A small class-conditioned image diffusion model, trained from scratch: activation silu, 2.0 epochs.
Rows from block 9 of a small class-conditioned image diffusion model, named by matrix and row number. Rows with one number belong to one channel. Each number is 128 + 32 x the weight over its row's rms, rounded and kept within 0 to 255. All counts start at 0. Numbers have three digits each.
After each channel's rows are labels from the 100 images, of 14976 (inputs lightly noised), where the channel reaches its highest value: "top examples" is what is common among them. Only what is clearly more common there than usual is listed. The data: simulated telescope pictures of galaxies.
# convs0: first 3x3 conv (model.mid.2.convs.0.weight, 192x192x3x3, standardized in use, each kernel summed), inputs 0-95
# convs1: second 3x3 conv (model.mid.2.convs.1.weight, 192x192x3x3, standardized in use, transposed, each kernel summed), outputs 0-95

convs0.53:148175100117103122116141108099180074161105106076093112152131115107105132085070107179096113145145172135127108188216158104139093148103118153094178140159088231117164145119123109146144108155108135101139143128149179047133182113122146067157135112182127085096106172094112126093167149096168108131
convs1.53:127126132160119075154120153134073200133118094133116124124102054184110000103153132125142071146132097121111096131110158116153095093165133090151150151112128122135116165125103108130091092104030076093139108158168100112161142194169088144121173137137124179115135149100147069119111115130102158102
top examples: round elliptical; star cluster

convs0.151:116170113101109064160105110065113110051147076126128180136128099117181136161113118095112102119113141128121138085120092132100154093160095097169083078083177161159103145165086130191053204090106090155159130093116102121138138144091088151136174146146136188175169067150123136177117129125118125166
convs1.151:156109158136137164140154162132123129141128155136127106126153152177142135110153068141157158128151174191153107162153105173098140171128118155076139142148147196103188106097150151161073100170110117109137143124148123105079128069070154130119102112116133088097099169079063153141156133130162134030
top examples: many-armed spiral; tilted; winding: clockwise outward; winding: anticlockwise outward

convs0.146:159142061096129135136139097142062174114149116123111145120126045162154122082126054124122072136152134108170128108084108167134078210058107070123121156133143122178088108104165142191164170116160163146175149122125153048141133091106150142159103175130098107183142149107161164154131148165077068129
convs1.146:153143116125102077088126130135132108159140212128133104129103060088091068110130159087127183108086211149169098152160119075133100109132134127150105098135180131102128128100141182112138137095102143113130162186099151159096125189117142129130124120159132126163110132121124115099130148114106162149
top examples: many stars; small; irregular; edge-on disc

convs0.130:124140141128124139124151138115111162174145103151116137167180142115050114140144156088081123103127140185122172168160135139087149180137061123117104131141144108135146192113126155155064080178193075140123159140137214116086074161095095123092133145195145098101132068053190155099113154145103144193
convs1.130:144163128152149116105180184130156079135172183097100139143118080235165078102149141174094110119124112114113140123124159146156116121159164102125132160120165183118115164172128114094199177095123196198122128120153119135171152238147088118110168086071106134120117152204142152149107131157142118115
top examples: edge-on disc

convs0.89:140114141100137127112114167114163154119136137178111176127198101121122129120124135132092133109077132060110159155121122110176134091173104124113102142064112159088127243179075123140133145132099129115094112163207157075106161144124117129147168142137054188078193124121161113041131143107074087162
convs1.89:111129170109120135112136162087132165145140206116127101134175155145138153208165152138144146089170102125152142098125136147095143113098153129122116175134120110127108178174161082094150116103176096083108105122146101126113120157108165147155119097094125019101055115095121092190189117134158158139
top examples: tilted; winding: anticlockwise outward; two-armed spiral; ring galaxy

convs0.134:168091112111109168127183112091117119073126043101137137112177136125081139096167124104102115151119120098128106075145135084148082140130066170110126135095155127130100118159101132122141114086121120129124156134141110157155163149154117104099116117185142114127125090185119109110122150149145151119
convs1.134:130109103125165189091053147099111141128109148185154092168114114119095199095095108173138108149112135099090158090112142161140122246098134129130110104100122126112140134168069109147110123168204115129141156111114085130134179150130153085154149112144122179097127195142132129193100121159146109170
top examples: small; winding: clockwise outward; merging pair; two-armed spiral

convs0.61:147155145187094136092099127134130225203152131165120149123146109081120160181129128105118137138150085114127147172197161132191165128086089141096224204112101116145069145124170166108143119086158112106153120107147134123146130180110145088116121139126084130150175059121121141052154122060137162182
convs1.61:200122130119127182102137061194173035082129150110161121127129160098127134105132124148132107100131132170120102144141150141111120128102128141129101118175096096131199126164143132163121139136153157208136087151152091110115117059176153164122175098139107140133151169165143175165104147147122111093
top examples: flattened elliptical

convs0.79:168147171090125112166047118130078140152136136142067161098089164157123108136106152135121124078185136140143136114143169114096096142096150103100090100124200174124121185154070160121151205115155114162188085139150150156152181135114174134143163117144105094086186201138160194138132118194131148145
convs1.79:142149119138155159092124092135182039116125119108115094125127105144098170107097122142123179155157100116147117073103119106180161101112129125132196140123130142145140151117163162130157125082201140130109125099168137151077081182136154134098130091109185141126109128219138078134133184114139088166
top examples: winding: clockwise outward; tilted; two-armed spiral; barred spiral

convs0.31:129183128115152139113147182102100135140178093105082118094038136138168135126104092121121116093118124152081148192114105097172101038092114115120172147082105166146111187140145156140197152104119172161159111160151123070147121109170165140100186120182090116125159117111154179084143136139140161194
convs1.31:135131116144088132093159127138185107123137160082048127102118118111113107114136163175159129125144127182153124132146163153167099134183145138193089110104138131109122111114112084182134207119148202165140167164092097066138104150077129156114165130123194112126147120166122141183131061133093099092
top examples: flattened elliptical; bright star with spikes

convs0.103:148160102177149219128148145074139116146104109129137121164149117154060097147116134105072158135165111185106192119147117117167177151157097137140148050116126100199127140103139112142163185145128153116132081165145112125131091190103119108124082115165106177139211106112174165073103178149148120110
convs1.103:072124120133124100090082137154111116121152129133114081120081107143112172166128152150083139153071149094128125098129067141103098147107088137137102163131142119115109134115095142164120128162147120072105117061120117141136150123163137172172156121172178114114075115129127094108055119204085171207
top examples: bright star with spikes; small; edge-on disc

convs0.83:150154125156125115113101243121060128162160031092194114165085099114125152111152088079114112115115098251160152177157127083121102193121101141138155107153101060164080172123126138124224149106153153176171088181079157139160106116141116125110093160155122157081133126095160115105177127115133162109
convs1.83:114168136132076156079149103087121156153117117128113090067109151101119136116139123077076172133068150141095085113167107107086138131082120101039118164106115209116145120142103087097159133124129157074067191132099077071123120153097115107093108101098097080111114115098117108110163139092101137115
top examples: irregular

convs0.81:079166173065089176096127166135139151140132078196114137103148115098177172145120076109130217122169117115117134091074127151160091152137147156157105136186134146058051102110140112136137144143111148118168120121212117143132125160088158128089122118088109108163126119091076114110154121128204117137
convs1.81:156092102131135167091133170033127138120124105113138125111105131118128128127121151110131120155148148182146133158138096128043078128109049081037162117099120157136181131123184141151129148159123081119131085108117130163083145074077131127055113143047069129170143106161122134114122124187087137121
top examples: small; edge-on disc

convs0.167:154175218152094127079164148091125093087156130140125078108094100144178120131161098146148135124112147125091110093142111059151198109105132152125114137100141175099123119146125149131096151101111130168109110136122137040108150137138076099216142133148174116129186114106132123185157145123096171150
convs1.167:032184136102101138144102135155173112108135122119130105095135050083111113087091139123098141121141120061144161086132153119128141135111140158135116118148157144148151133167146108105152126117178195104170147149168145111072101150162143149171141167171111137154113114140136140138122176105110151179
top examples: flattened elliptical

convs0.37:201157099192093108133118181149137158115155118136114130176101169129087117140133115167124134137165147187142091141136160114072136118076051150128113108172104137110159142168158140172126135120135127125123152138117108092113132128116129134121184124106080123078122101121104209147147121122108144157
convs1.37:118199097124107129092122090119141132190147131118152158152151082144144117120134139092136179164107106092152144085137127104194121062157148135054095147129085158114062125147065141048186112046144186102111137073120183183122092125181127116147086109139163129132140151156104075155180148132132136117
top examples: tilted; winding: anticlockwise outward; barred spiral

convs0.140:137122051129116170105164136128119084115143060085120131106164133165132098159141190109139116116122152102140142192103101174153113157078115039161100132135128164126163113135190181134136160147162129138137118147107140126161161136160100184122110122137113113152166096085111087121117157072175102152
convs1.140:109177148142140135087084097095137090146087104161179080122146142111110136134092098111141149168118124130066123103104136112102134239103124180143159074091170157111147123148104130170064135145211152150092118116141097156165133104142198112125142148092083082148119119125135128129137142160119113229
top examples: winding: anticlockwise outward; small; tilted; two-armed spiral

convs0.56:091173143115120168130109135119137133123118041092131134128139110119069158138105095098201187146088145146082128087071106084165112235148091123104122135139111112149096116155173155121172123154160085100119142109149121095147163150133069102148138147186132086172120160077177121118101156069181128169
convs1.56:115053094097086121136122163056114117164116128083153104149130153134212119109096136113122156139126091120133121083112104088219103112164138107197133091131144109111131100144136144148106128169156111122118098105119168132108179146081168138112123136145105110140082155205150129080081124162128103160
top examples: bright star with spikes; star cluster; lensed arc

convs0.93:138109174155120117122116174114147183134108115092166094142137164137161086122050160094075179140187103127068155152111112130146094055104118152152156114159112072139125146138113130182137136128085088146209154152149163071111111104107153140084098139100110170083176161163148209160105174073077158094
convs1.93:133159117140126184098170093034161153138141119132157132162100147120194150166171153136196145079186135189140113170151074143096132152149140094134132095108073099106114172155120116094136170105137158144115146158125146152145086047122137084114119083153150101088174114150158145121190101181089112138
top examples: irregular; bright star with spikes

convs0.101:107164091032104134133130120142129093148181137185130109118109158117150118153142168119126116150127122191120126122129180082094093143140169144147107098180133138115094122132110070117133212152129110138144141112148094156116129129147098113122161120174219129077085115184133110047131115154133210130
convs1.101:135158156132077075123164170139113150125094161079143134124152080110117150124115134145168159133054162130146128142153120149102125069155114165136158202100117133117150159106148140166176100054090122077115137129121103108148116112103129163115106113148116060120114131069087133134116142119127138112
top examples: lensed arc; star cluster

convs0.41:138142146145111193141111159125134162114178107123106198126113129123144122123095116095125113143139093144136124095130099132118137179173112157087102167139100136073142048110100095114121077121112152120190109121177132112162176113151128124141114155108082100154144196156085169118160126151102162147
convs1.41:095142113132124103119155122114143105128144146072125079079114099089129163172080098118072102128144115099097091143139130103158114160134098109088114072137141194167137148138126059152082161138112124109120089100172144129093159182159110179130098161098113166112081135152179188146158158100152097140
top examples: winding: clockwise outward; two-armed spiral; tilted

convs0.152:145145117120081103141094126172108179102145087151105118208134089128079110158059186112122118116142106092110097129131112145107114062058118138121110097049099094176145172130121129176031169118144153113103097105173129117183162159075120103103168161121095107108195125127085145111149232113116134161
convs1.152:176179118120156187099163137122173112071083181118130141083126182150152128117159110141142129113181157102147118088149201103163156126131140116135127108137156183094118131124124120152113158141158157130160114129136139140156145143152134146132115108114177203134123161107084128110152112078128113070
top examples: winding: anticlockwise outward; tilted; many-armed spiral; barred spiral

convs0.180:099141104105142104117128207085119125106116106050156157135148153134107130118161047152125116138113132088155131132135157126118118136121156141138110212131165160169158110130149119141145115109177086125191150115097121134108208100131131134121070135139131139181138110130090087117136190122179154138
convs1.180:130081166126125109121130144175098184127164112130117105127153078061149131115113140174104163132103073113086139167033145146117114128087138168122126107143130168121110188104156104121157151134152108134087171164066069102096139142108125126123105060148132101148101094060100069142134129125122150123
top examples: lensed arc; round elliptical

convs0.20:139134059123130120136109159084114086155128169146119116148175139138100119130162122141148118175094178121120118186162121132160170120093134158168120099139113113117115156125131119124123131075151129112164143125151102097147131117072112124101133109121167104156160071123120124149135132136091104053
convs1.20:150131113102129119138144136084119117139145107068102157137147164191137073064105098086129127090158090100183138143107174122127122040132156153163150108147052058119078091153114115050073145115060119098052123113146121127115065112121078065128104123109123111108108149130110128067126109103132106089
top examples: star cluster

convs0.54:122076123157111195084142142109109130118147088114019128085117121169137109146116172108088050112148130106118150095087180119189101088113093105178160172169135148087159114066120116117150072108120151132127180095098127065172117150140121126130115130150137096131113071147130094132160115127132158137
convs1.54:194147077121060154072148161105129109163139080134165093162112140156150128127130165168178148090158131083171108148156141109142141136122189149146128131079163164124201158160106128148129162133134148122117193134082157149144122097115157163133156102137135159134079132162176128109129088170124066106
top examples: noisy; irregular; lensed arc

convs0.121:109130114199134155118070132141077109179147089128146074126158073112170158111169109100124130170130113155151130107122124134123172083135113152124188165088108134097122166098161152136139124165153137117098117137121128153100165061070108146102148087115241143143130130097105094122096151109144172107
convs1.121:094138120190109125134106093149069169144143115151082176095150069119083147143069145149162167135149101123139085160142109121111106052166159153170195136099110175130143144091132164129101144071122128105108124100163116098108088157149172189085077108073091077108106135080097147137138124137133155089
top examples: lensed arc; star cluster

convs0.116:091145144114132134116112159122106076125086143190158131159123174130150122110166064102120087122136172139106125091098063089099092128180151133167123125099129171078167117121120166111138117182153185077106151117111117154073112149065027112054159151136182152138125136166141131145092090199098062153
convs1.116:092045141086112110137138068129078110125130100184137156108156096202118096118098145164128149121134107122115111152110060111084112091154152143136141132137143193126059148054127118199079090160085103149129144155076139123118218122133111160162134100079101118148123103080111101122088125103166155181
top examples: small; star cluster; edge-on disc

convs0.13:100123120106122186206100126091111127149181132120145112192134060109087095170161096154141156123177103088139101147146165167134128147087092095159142165147078128152106171186055135136102182131133134131102129150146184137113121078084136133150111205076133209138106138154128143098180125159132151201
convs1.13:117152158129154192073152209116154178087052164172099159147104090096156130109101138168132146169156121115147133098127112166125133207107174110082097046134144065083157132141095087136139075168160110144155153133147085125128135172124147140177098116143091106088072150096073141132088167120124125113
top examples: merging pair; small

convs0.188:128123115118128160092177088174136161131159110099121157101099146142125125108101102100136131110195152078124142094098159146170114117147123166145113072118111118059096113164151098181126168134127165118183129086135118187104081121150190101136038141205127119164132150068137106145103147117155145195
convs1.188:184143148108093143085112138108124180183094098131138112125127087124157129130172118122131100146116107096200104122079094109072125180086052091084093106115082163096135119082100102091086138127112098125164149097109156044052107071101109088099105091134122138095074142132068115132136100110096131109
top examples: irregular; bright star with spikes

convs0.85:098123119173166090112104201116065157134118090102090109144058139150192107130042141135097136125165126133150110112111163125146123088120138128134131139124171167059142137179169132084081082110113142091162165147136130153155116141136112153119130202192135098113176200152133084125147097106169120175
convs1.85:131100132177101123194144086139153080104137164119069142121160087157131105050125103105084083130165092152130136126089084174123084137159119125115149112116056117136158087119152137088152205103108180237148133106126128115135064129140083082167122090115131109106163127103165166124175147140095097149
top examples: flattened elliptical

convs0.160:132102130144147121135107190155129113129166140103116180130106181156158115155141119156130156074137098122152170129102103181069105128124122093138133194137128151131170158118123117152122113123089158088102194140098122136101060116137102107125168118098090133104099125061148184122110166120110135140
convs1.160:142184115129136149142150193105109160174126097073055159130149086183123077061158113110094100105146144074188161104095164088147128122162143121145092139144129135100055116113141111104168104119164089092111141133129133114114089116141111081085142145085110153148064141197123122087125112125119078101
top examples: star cluster; bright star with spikes

convs0.161:134169132172137135135105133156060163088135119125135124151114100170143099121145129118144110128137150047121139093130118128135167255112120137081136133158162129115154122151145141082167112126155142130148182129094093187155083087134124102077186161154142155141135138164124092164148161095173194173
convs1.161:105173184137036145157147143105127136108147145093112097115116075093105100105110150124081171127078128194164118130123105135099087150126114116116129105096142166108171083107099106110114151120108140115140081120106158089086139226141123125137111093145116143148135107071168113089116135080104098084
top examples: noisy; edge-on disc

convs0.171:134103130193125109093141109148146116174129098071139107090070085131159177144102113114139110130100122169088158122099115144081136127142110086146122093136140175146095146123127122167119190140152124106115072105126198132044120139140194148121113119100116103096181168131161213204149163208074130141
convs1.171:085133154076142167134109132125152187148188185084070135144197150156137124150123090097157159132132176032142138092116147138092131119071134138087098123104145110132070131136108108175089135188143165097110131106141031127131151179114142111145187110142159107124111135068113155052108137109161114198
top examples: merging pair

convs0.118:152176125103116169120125137120048127142161138098106095128177086109106091082100148099115159139139137151174163090161128143121110153174131130119156101096097159095133122115106123100255156139213133176120194124105144236113145154165140141131102130175117110136097162180162076100157118132130164094
convs1.118:129113092099109129082129145124107141186115102143149125102080129094122164159135142157104090109077088168105096160122130119108090128118119110140093091153117113137124120100051112119207126126152097068118118136121096097078141093105097183139143129170097170145133070142168177123085103179088104092
top examples: small; tilted; winding: clockwise outward; two-armed spiral

convs0.5:156069084124135085194067123091145167148136113136138121133142105108131139150127159167180135080204122132137106148146154140165161099168137164130162109172098147080081130152138100122098161076129106196143144151164157072153202152156163138094157163151102182100123126132133143095189172169130112130
convs1.5:138150180125170173171122165126114148073124164149136136156127144147164128141172167142135152159143169073107162157078136184100150205132167117160142153081166112135204128151125194162127142167133100127107126093152187115113149116083179108145216155098077093119114162135108101110154109134127153149
top examples: merging pair; winding: anticlockwise outward

convs0.153:151086103157120184150153135168116135140129081165101130094115099148155103130080124111144113073125100096124146110108070119136182197162138119121103146108149208173105128128165135139162119143168099178146152147146111126180167112094198116123178132127098141180117128132158112174105195124115144185
convs1.153:147111124081125159121097103091089188183070144097100090173135161155138156123138114000129110161107168084132089125064112141110108166077157153164125145116081078136167117070135153092092181120138128143101094132124113084146114110106136128064064102162145090115156128095160130067135165088132155119
top examples: merging pair

convs0.35:105159104095089137129131097082127148108106115117135105099151144124047164121136105166135097104155120160076124154093165056167128166137089175077106133140160155099115142131159140152237083125150153108076174117175106083151093104123190156140071071207132078179096126098124120052132136090166126124
convs1.35:164070121210120172117099157140129158176129154137152130137090197157172107159135184133111099113074150193087142187161083133087100133151109113120105147118134169126111166122098162155143141149176106113151143107076053108110142080110142128127173105120145146156112119142135103103177063160100090067
top examples: small; barred spiral

convs0.19:146121089092080077141137064171131160137148150191126155137145128141109130180069178093124129129138145134102138092162163139074154064139163126111072133143139114181187115133076178179089134102100147128149160116146181120107126193086133140138130132105128099067104107114139090115127142166086146141
convs1.19:165185127167136098085136164138152109154133071170176130134130098126146122111097126162118118117142152165080144094209180086216121107160103112142167089126163134155125084178180149189130085148097180132073097072142127165156150106108154122118133119129093167131100181143122162144088147128109097133
top examples: small; tilted; ring galaxy; irregular

convs0.77:161100106131154176095116167143119131113122122151118122160104130130074174153143106130096120135188103059113137172127137141080138107110151178103180154096076138095125144155082129127157143107102095133137148067114110086095096171086112120106092103134154086163160100128123093087144137137105105154
convs1.77:124149147153169169152079111175098186116087175135141199142163127089187219111145137141147174160112137088159136129149078124147135114090077117140135092158128123083099122069139122126096124176128116069127144122148172163133155089200145089182093166147158098152142121075091109181135159121150129141
top examples: winding: clockwise outward; many-armed spiral; small

convs0.60:178174130130100127090105094144106199140158093152158145117102155070159112122131135115091144087130119087148141127099133126133060143157102096170159137157138111106148139111117117106230100122124068173159133157099133224144112090178140112105194174110109133125186093078111174122152125114117128157
convs1.60:119090110122097122074163119062138137157129089152104120105105089126184170080074157081087137125094122117145107122115112088122111154171137125119134161149082101105163127106093084039188168103151122095133143140092154118088088094115120118079046120122106103148128093126108123183144117060088120088
top examples: irregular; bright star with spikes

convs0.183:195170064207104116134146103170150109144107147136120103127102162120116131156075104086156128146124134097115124113086106147170078124162104159141115104140111167161110130190133085139059125129133107121149073075133129096196088093168130159106128118154118110181144137145179187187137203179104117101
convs1.183:121094144071135108128121146157130137067225178126060165135133114141106147167110115105072169149115093079194154137116084123121156154083127102065118142072113113088141092127157161074110128114131133096135102079125118096096081105136119115170139140132094152132087123124092156114111153092103157105
top examples: barred spiral; winding: clockwise outward; merging pair

convs0.137:147130120151136105147107105083109161147115128136063133106175139145139147095163134150119065104092130099164124116226127123064120174115130095097161149179083143115197150139122069081179088144154127124150151144145145135127157101186095113151124141166184085066147124179122154047137168155098168129
convs1.137:106162140162072076107194128128153134132163131106072075132122077076106145187145112111151146155189108133132147184106103135138126119147153162165134156071123146143116130163083104146168129094110172129097122087106115091086086123071114103060081122149156142127201147045148131102086139118122129130
top examples: irregular; small

convs0.176:080133114145129101136102170141123143129150125149112069148126111149164086089142121165087054108149134144155150076083144110109100140020147112179102128156181162184171147149123141153138126109149154115086141120118165104096107041154106114100117146103124119167108081113134120166109168189130100093
convs1.176:120150130173054109121120131180141183175119134159141091131071118182113067102163131177135125124099076144141104185077158193104071128106135108144077154124109123149146112196202157144172160162154175187124169117144117144088119135121096102151112144121174054108168130092154125098145134167118138165
top examples: flattened elliptical; irregular

convs0.59:109128117126142179155107101137167085119111124147147150125114127104078150190138131103096120150099121113172093033084156097122087184129167156138127142089107092130131093226114149103155117092121182118132129145123163104130129127180120109100131157174094064105101149160222138144147157147079092192
convs1.59:163132114146146131077125203115098203213089073137142139144105210180136129150162132138159088139168135106126132175192151149093147171131132135169146129148169160087137180099108119186134108180165140151180152126118088131134118067113162149075116140093082125097107165152106131136112137123141126105
top examples: merging pair

convs0.12:146125075174093121140172103126182146117155131097156095179120077101113179164098160180115162147131146105158099152147112112136164094108136148120193137156077199111126140142130085143136183129122147143117156139135121083142173111157126102123148111159078065105161100138095126076145190171156163165
convs1.12:097123189131190202145080150077062142124121154142154122122149137111102137127138082130127135164095084122117152086137158158177133136121113104145124134093131138150097076070155171114120089163166068126137159119160125121151132117083183122106115173131131139132098131144108111153111108135137123154
top examples: merging pair; lensed arc

convs0.22:175131084086100092201136170104127113112095125148128180173175135103094143167144144101116186106127127032181123158143158129118138058116127131132118165156143100155132117163074121183137143113142128178069175145147172103132173150166142110110152139070115154117133159183156200110122176135080127159
convs1.22:161221127141138118136166115133138114108120208127110169089108074100093102097119062115114094136173112093106092132187125138145122120159130085107130149134071121159173107120131088168064114149091166138052081124150117113130118094106108095201145114169082141098118145117116108071177118100126120080
top examples: edge-on disc; small

convs0.119:142152104095151104179142145094139123140039125157077143137190134141114114142163090075115158120137125127119089113137181129135100100131142122195111208117139075115122152161131170139230132152170121112129230120163162136147117124101117115085092157109137116128091187179126095080102161167114169132
convs1.119:133096061102115133069114127098123128193112102175128126133100173122101117163153084172114103163124069146108126115159096081123122118124107103111123081119118092117089131088086093065138112097141146095147089099112078097122175133123063197168205122104098177136113060152185181121066160122102131101
top examples: small; bright star with spikes; star cluster; edge-on disc

convs0.131:124148134092094140138145131134116147115137119121118153102142144150110065124174131121070151084150111117121085117102123095135069152113119076144077171089185116114149162112149085149173086165147162087096114117113120166110129125131105131121116122163145104075168139071091196098140155167142124162
convs1.131:140166107131109105066152112129144128114142183094147143094089130145067122087126124036128191122144141086133151144132114120073134080150172156133110160102086140101107145078132173073210122000146131118118167149119101175148130179112071154129166127103119084166134092115130122109112138120145124139
top examples: flattened elliptical; small; edge-on disc

convs0.172:164151157118119099133080165123181143083104107138153171086098140116147156181088118134154096067081131094178094124095128174085129122141140142124089136114147124200142111121132155173097144100113093120174140159121135163166125134080090119055139130102147156205113088095144166178174209234135151128
convs1.172:114135122091187174146135105154105153189077115129129158126150119140183132155108139105102115152085161133121089024137158088145099121079125160097089091159153162105107104119196092119092131160139102159137105119091098148138137119148163096147060119115102043082113092067102160096139180123155105054
top examples: merging pair; small; winding: clockwise outward

convs0.34:138119156091109117139108076128096096063139078188116184148149123168108120160119129080062119087127158103176188122090202159153181073121055133144125124125138153134114133161125119132142088093180100164082107185123118177145152126130163101165137166204128123109168111132148136117169174098139103132
convs1.34:153091089155104100114149130120131113151191118093098094136108079144178134118137137117089131108135104127197079085201130069081135120162167079096125117141140153130182150158173039135143165153144193095106157105111126122170086127132110183115112133117096137097089165107093123110158095068103124058
top examples: noisy; irregular; flattened elliptical